A small image VAE, trained from scratch.
Training: soap at rate 0.003, 7200 steps, batches of 256.
Rows from block 4 of the encoder, named by matrix and row number. Each number is 128 + 24 x the weight over its row's rms, rounded and kept within 0 to 255. All counts start at 0. Numbers have three digits each. After the name is the row's rms in percent of the matrix's.
# convs1: 3x3 conv (encoder.blocks.4.convs.1.weight, 64x64x3x3), inputs 50-59, a 3x3 kernel for each
convs1.0 096:107148097114121112134115165145168143152116138148130147104134141137119122140194168117117124105118067169172100122133116104094165129127161150141117106116102157128131151135132111107136126117100115126141144125137146206069097118135145147104123142141106099159143118175088137082
convs1.1 106:174185088134151093097153087135128147122136090152094137152137140139142140124125133132136124155121110137112103122122160132102168147178162114145135140127118110063092131120144109098172128180126162172116112112127137108113115133132082127141122150115109132132138118161140160108
convs1.2 110:128112112112113159136136091127160140141151120171149118135122129125151139131145118104135127126100117133155116118167115138071138178177169128139119117132128072046140145110128135135149090123126107152167138136129131096106088110137116122090133114123119095118108140148141172103
convs1.3 091:135154145131135107172077129148122131141109127090130133137144119099139165136099126163125135097112138168117099113108149116101131107124132146173146144181068094032149154112120156111158133188129167121103111174135118145148127154122092119144119167126152131174122159127127092101
convs1.4 096:097064117138148140124110082152134106094110156111124112146137133154131119158094149125100122121134106100111108127114116094128129089099129103138112100105124093114138109133128132099154160128137144129149089150139143088097118118136153086153121123154140131125130129133098145164
convs1.5 100:126115132115146142145077127126120152170085134128141114137111150158114086119155163134130141098131164131154093134134106150131086100156148182118159114168109140129145157160109079116127104092129113138088124102141097106127016146156180063144160191055119136133111118156113111125
convs1.6 095:115137168107140097154100099121146127085150114139147109106110093095188136109147150132114125110104120129156154132140111117130126097131101128141125145156107161126129131130137125127153137095143126087104126107154127175165144117162119116110098118089150128119121153102139129098
convs1.7 087:095126115104153090145125111155125107113122113112153105104105130109130139141151118171096112124150119111134097128124167099074197133115211147109118114134150147183099106112163143111141115197159090131148130137136155134139166124138103116146105135082120136128118097115124144162
convs1.8 110:078137134154107100137072075099119087112097136142140128122129142138101152087158139126141139135183136154142174138166118155132109113107129160140079087140092098097144087129188145118140191118104146089164110129128128146101129162111101159161124157139148148124109139124127167156
convs1.9 102:121103169144114114151131149151167123119149150120099126106108161125176165159112071181112215113085122128128123122136122135128145102110105137116124105122128142086123105150127122129166137137113083117132133111108107117167149111093149164140091135105109165084144105201123126127
convs1.10 104:148143135125145091128124121115135143141119141113132149134143118123138113136085157102103131136110123168134102122110118120157157088153096126132141117196089136213133145143140146075123138102142128128091094124153165173173120121087108204118120161151112118105144134101130159155
convs1.11 101:141173130123165078119137160139121123144132143090098116120115110149131078143228061133155096110158109145108123140124120121104132144148083123123115109118141111152108125127135137141163121118142147077151147148150099115149123143136168121158147133137126142136124129146109135119
convs1.12 114:121136140134145102150127091114127106097170111130135088125153144118208126134131122109139128134065109103135117125108123101150150120123100121102133123144092103161124125135084156087135125139189150151165140098107138155155122137133129207089126153096146129118140099107117122149
convs1.13 119:123149117100119082115139119122130115136140114140123173119164134115068156139103124118118134119122152142099133123116118138137124156099101091141155128149137141112156113144146106158110136154127132083152081143154128189140133135090103135141123081149097108149124142116131125111
convs1.14 113:116135148137091133126141105158107117083127119165147092157131140126120156132189130134096140088098111124111129108118119118158132101116113111137111108146126121145106132135130118147105125136157112150139125109128167163176110138136131139123131111181117122117140135086093107126
convs1.15 100:136159181143086135147118085131146131127127167129118103133080130142100091134176109090120126102139109124122098127126106121135130133122135143112116104104137118119137124142132094132104135133125137127124137081149154184177110110109139096133131138111102180148136128104115135130
convs1.16 094:151104147117098087107138175191161136128116107109135142139118134141107126120116141102061156145121137162094101123165083132102087112131143152188123143141127130138156100109090111132185131127099130100131102133104137093137110110149149137069108144106097112145104121124184145136
convs1.17 101:153181135112104170126075173129110128149109089114112122157118147145122244114151146116128101086153129139101115162128124107161129131139107112111137098101136108095116149156105134121095136140138148131151122143128111122121131109140144124156094124126133139128139140119093176141
convs1.18 096:145180127082121133093114100118105113134104157144138152152140080138108117116167120132183138123117118105126117117109137133135138131125094117177121122143101108101183122132106120118118137107108139144167137108126141142119138094109160156102137143152141136150156114100145115149
convs1.19 091:074095177085158143140177148098158123137137122112152123086053069113106082106076063153084159140134127156140115135171099118133105130111106133121146121162124122123146149097097110165115119119128133113135150107149122175109098144082113137107115070130115090134147135124136103096
convs1.20 090:080124123111117143135120125097125123124133135143123128101147120145126124151134147121122081145083145106111155118130139145118114158150130097126132079116105131109110142152112163115120158122118112103127122120114136114171124128121135129093114116191102166122131109137106139101
convs1.21 099:130115108103120114116089136131142119158131132097084137112099136168153105129147156133113090116134116139114126115150109136124076117143162152172061109127066093081182146115151158127104153153108117092113139161130142128166152151117139150129128114102096136125109118120121110185
convs1.22 094:158150069125104184111162088154118137105151117110141135136153122144118139141092129108118097156128126154128151107077156117125063135101128112144084147113175113182159120134136127130117157149109109092113124172139157097146133118139137162149119117125136132079123125119139112128
convs1.23 121:132167147117159118130072136127130137154105179160143129138153137146110162147195093139137108101129144137104122122104128133096131142149122105111122119080167100108154128149116109159119114104141114158118139132127107075106144142138104097181148108129122118154098186155123097128
convs1.24 114:111117132138103094114117118144098103121091140131161128109121127135109131139149155106123121075077156142132100113141119095108086139095134113115164135122111120151110113141131124126094118147132129159133135123120159138173112137150125121073130164135136121134108127138136165112
convs1.25 102:110168069163113074126096166134124156169112105123167123096110156114198140099109094159141107138159115123118153130128108137145124101170154126082153133126119139135122163148120119129164119094096128151124117124137126102177113138191128120118126161108152144108107186123149203088
convs1.26 105:163099126112157107150121110122158122118139157123167097135153141138091155133147075132138139119144101138134115120126119138122145140090107077137092156099111106139114111173158100133111133128099125120128127093119134118123155111153121089151166157144107121122170137151097112140
convs1.27 099:109161088133166116129162139129107108123112099116094149161136126118138111156163133120137151165148100137101137108113135108137109109112142124104115106105148138110081108113128117139124113113099105146161160125106118154152124112126157093117129128156101138144119162114112120108
convs1.28 105:108125133135138138115135146112144140159136117137124120141140112123115152112144124101126131130135123124109145127135111133146146113085183135119122160146063150104112122137144145077190122150129122116157116130146177146069109107133111111100112098146108138129125122099124100113
convs1.29 096:147162139155120172074127115156132152136149152118104137158168174131146159115083087113090104143104155160124146152095138123168106118087112126134130152153171127142100107132109126137084115101105150115119140120086126201151134185132127090126117167139136089104140148167162102147
convs1.30 092:127093118081144142116118157130127129123117123111143114107125122093166152155138137154105130141091171127127110120169122130174059129139107126131123135109115126113147117115171118158147144088110108133092129142101109140131116115106147098107100133120134149137141109164138116158
convs1.31 104:126080111109121199170148153111098102143125133156148136155130110142120130132103187104158130135112120072124152135146141130086120099122111103126123113107145127126113123122146099176124158118141140099084106130132144122096137099129106105095125155113143124147113113148120126109
convs1.32 112:138124083123105118096109122170122116134166138105120122169135117122114164103111197109141144115133117095117112135136143133132115114176095128118132117134152113148071130118128142066137120099169111142110146124120121103138146094121127160111126098152140118157128107138107143126
convs1.33 095:114131090133074113085076151111116131132135117147140114139090135127160082119054178123153090143122072147106095091118136124098158126130116124182116181088141128110118119161098123154164114098101137126122107158101092101131097096125159114081145134147111141104140100144104109117
convs1.34 103:152132158136110091142125150129139135111103094115133155122137142099108104112124108110109107149129092093095110118106158127129134146083144126116140100112100139083102131128111107180099111158119128150145141129131130117100112132147100107095112120134141085098110102128111136114
convs1.35 089:133097117141137119120082147071124140129116165123132153128124137092150157100107064106135143149101130140127162125134174122132140115092128124162122113110103114121160108153194105138178139146134149133142145120120090137128096111128165118149125132148118173181133132165126111127
convs1.36 090:117144140141113145154209156146103115117124100101147089183140131132120163151110178100093112166081132163109072160104129125138121127101160157129148164151118139141158102138139150103128125156123133087126127131100120137122119115169102118161154144126137105138116119097126144114
convs1.37 100:120105208076182188177155092115155151135117110154116110120138128157127129099134202129142197115108105093123076138118138087161143141116144141150151121147130124124160107148105128138196098116092132124115117068117105150129128116105134129132157111153125117136133191125104130114
convs1.38 091:135151161135137103114113131127131152157126174121087089161104153115104140137134144089091136127089138119133149115092123103138154111099128150158113101115087110119145130122136099061230132124152112103149117135092149089129133076100127187094124120102140107133117103127130110139
convs1.39 095:168132139166128131130088108138118119114094094130132129129109129124122152094118136138098117123139103106174098113125107108123064141128108121146145115167123141069186132160124135126175105143115146131112127135135115147143148077087133118083109127181081113190149109184155148115
convs1.40 104:137111125114164167135117086137145122098133133125145163107109108143089141114121127123140162098105125117134112136181103119113120138096154108109142145096116096107102111134160132139132139132097106077164126140167132193117155176118093102128123129130108196125157129113151067105
convs1.41 105:090148136160122098127094130127102143162169114127175138123119141136164160090064125135126157117160148139155147107134126133117158129103147107126117078076149105134145100129096135156088102166105143154118118103143099159104141120148126115097127177110136105107150133119167125154
convs1.42 109:139135118145113156116127144176124107124147157130143139125160111121126162126160112116126133119129197179131168139113164102113163118122110138123118147156123130179113112119165170127091167142138141106135128172118135164134142148118119117167151093146136130119114146114110097123
convs1.43 102:123119150164131117141147142173155157143119129104121102137108120178164151077098113112117077144097128144197114120099138125137114118165130150067132097091131109111121146106124121092134124114150150177147128091096136122117123154170138130090115127117167122148110085119105167127
convs1.44 098:120105105095114123139129138138113142146136105117116111118125119137129122121170123109188119089130121128129084134106139096125116105165151151145149145146112122101106106130100120085176143150118115145148149121143098084106124154126147124079107181090107145111134150163106109091
convs1.45 091:142135119090105149145102118142113120126133111153119134128147128120102114141156186118203095102133144145152091136122174134102109116118126128143113090151117119125157105086109146152137107134111116167142131120157105125133145159146130122110177177104115114136107169126117122081
convs1.46 103:077130143122164130131131115112127100138145150103096115130142116092183165180129153138137150133108108133129134095136106097090130157148143125132129129115179105140144147112171112115099132153124116093123112148118112038129155119138124143162137137113135135131128120111145134088
convs1.47 098:150136135168134081100152117101131123096100147135137142120142131143131106125095111130151101108156084124077126083116141140139150146144108116112090095136118117097094101123150151086190097128133162140095135137104091128093135114114115170159144126105095144112117185117130105109
convs1.48 094:098148124166132112117140113108111133136136107142102128110154122110134141143156101118176098152128147127155118132118092107124152122144145137108120096138132107137112110139114115151156150083169122171129109089121143171129158095126124176119148113103182134164164108161119149134
convs1.49 114:129183125127181092102139100136122126133116147086130111121111103145197141152096139159135154124113120122142144124095120135161152135122164139111136079073135109125106163110108135099134156133103113139122108089146138058110085127094142163104119117141126123119132112114109125165
convs1.50 100:112170127155134152123119185124118148151113110154091123139137127163102170126159129124130109152116144148115132131127128097162101125133135139126138154119106131124124140110117119136141134118136112136140096103143135073102141129117131138101109107083145122134136134106110128126
convs1.51 102:167100100093123126135149132121152124111139145115091129086139135146158124105122116146126134135128132111131147151114145105102144094118143107139130130143127130130089136140109136123112129196091134127115124126153156089156105099158149152095128113153112168146130135136123159097
convs1.52 083:113141138113133130115119136127089108142144112134173107116106137128121123124158110108144129147124152098131151128117138145155092154127133103109110157132114151117111133123081124159085120149129110138142104133154136177134165139137099128199100128129124088142127110099123140157
convs1.53 104:082128095144123154150085184153154145110147121114166117108114126138113152123139151141124136138097107162138129148129155144165118127111097141140111099075133091119087084093138117095097144123089115090081112080102128121138123134079104088138122130122158166128126138134165115182
convs1.54 105:099088133146111112117184136088120119147158115115115171137167126110143126144101123152161105168158109100141079124131136110140136132180136138098121099119099135127141125127103149107133118095178103127131148124107089163145142120121113164135153156139143109101125130174153109190
convs1.55 096:099119114153132112105108140109145094135141091128123113133107143114115182134154117120103133120121114115139084129133143153111133109140129145129172159146111129147096149124085161100109120114118120157159132160123076082072130147157078146109149148124130113129131098165093153146
convs1.56 085:146126127140159164091154181151124111139130142134144167142127125141085131098098142101091148167093125124142130121154138084128142090132132148172123141139116140123162138142113154055158132123136124083156145146145117177103139112086114134135147147105086159103109098106140087140
convs1.57 107:122143112126118065131118119148117131118129110112148106143161114156157200113080121126147139143133124086128102139117096148077117135143168135103172138117142100092144141095130134186143136147129121126122150080180091127073149143166126077163125160114129121106095129124142116122
convs1.58 087:131128096140137097135170090217160177172124181162181126122165111146081153154099097120100139127114174116128107101141096116134099112147095099121148099152110149129116138155131126109135109129120158122122131121141062115108132096112099101151131088182096113138099172156107146106
convs1.59 073:118113140094121120144172091111119124138159112125120102130137124093105110120120165166135118122151127128118143143134115126136091146114120103107110108134142145121133164132113110144129127110146132093093161181113160123143108134121116094168131072222142120150120138098156118067
convs1.60 096:081119117158147170138170151155147111113095108123136136139114118110173102094097111114118100161133163113118141135135103122133081134150111117112110128118136118157140122133125114138146129128116134119103150119085133169118113104106146125107139144136141126140101102151113110098
convs1.61 101:134165119100108149142160138127123140142167114123121149092133137125105095114132145150089158147142194116103167112106134142134102109150105132113139152149139131130138142123128168107102168138133110128143166171156157164147133099101153143164119147111125110090193072106125158122
convs1.62 111:117130126112138152124138130120173135156157142147112136101123140152117170135225107122127124116133132124120120127134115123098184076141127118119130093102124127089113131137140102125075157070151136127106135127099081095134072199112164078192166137057129160138098161125126090130
convs1.63 083:134109123139137164133129141138135151148148116141098161123159109169108104140104130108156135116135147102113113117124142131102132133168164113124140123108147131147127134135115123162093138112112149109109118100162146154141129116139157126122118108155159146122110141126149113129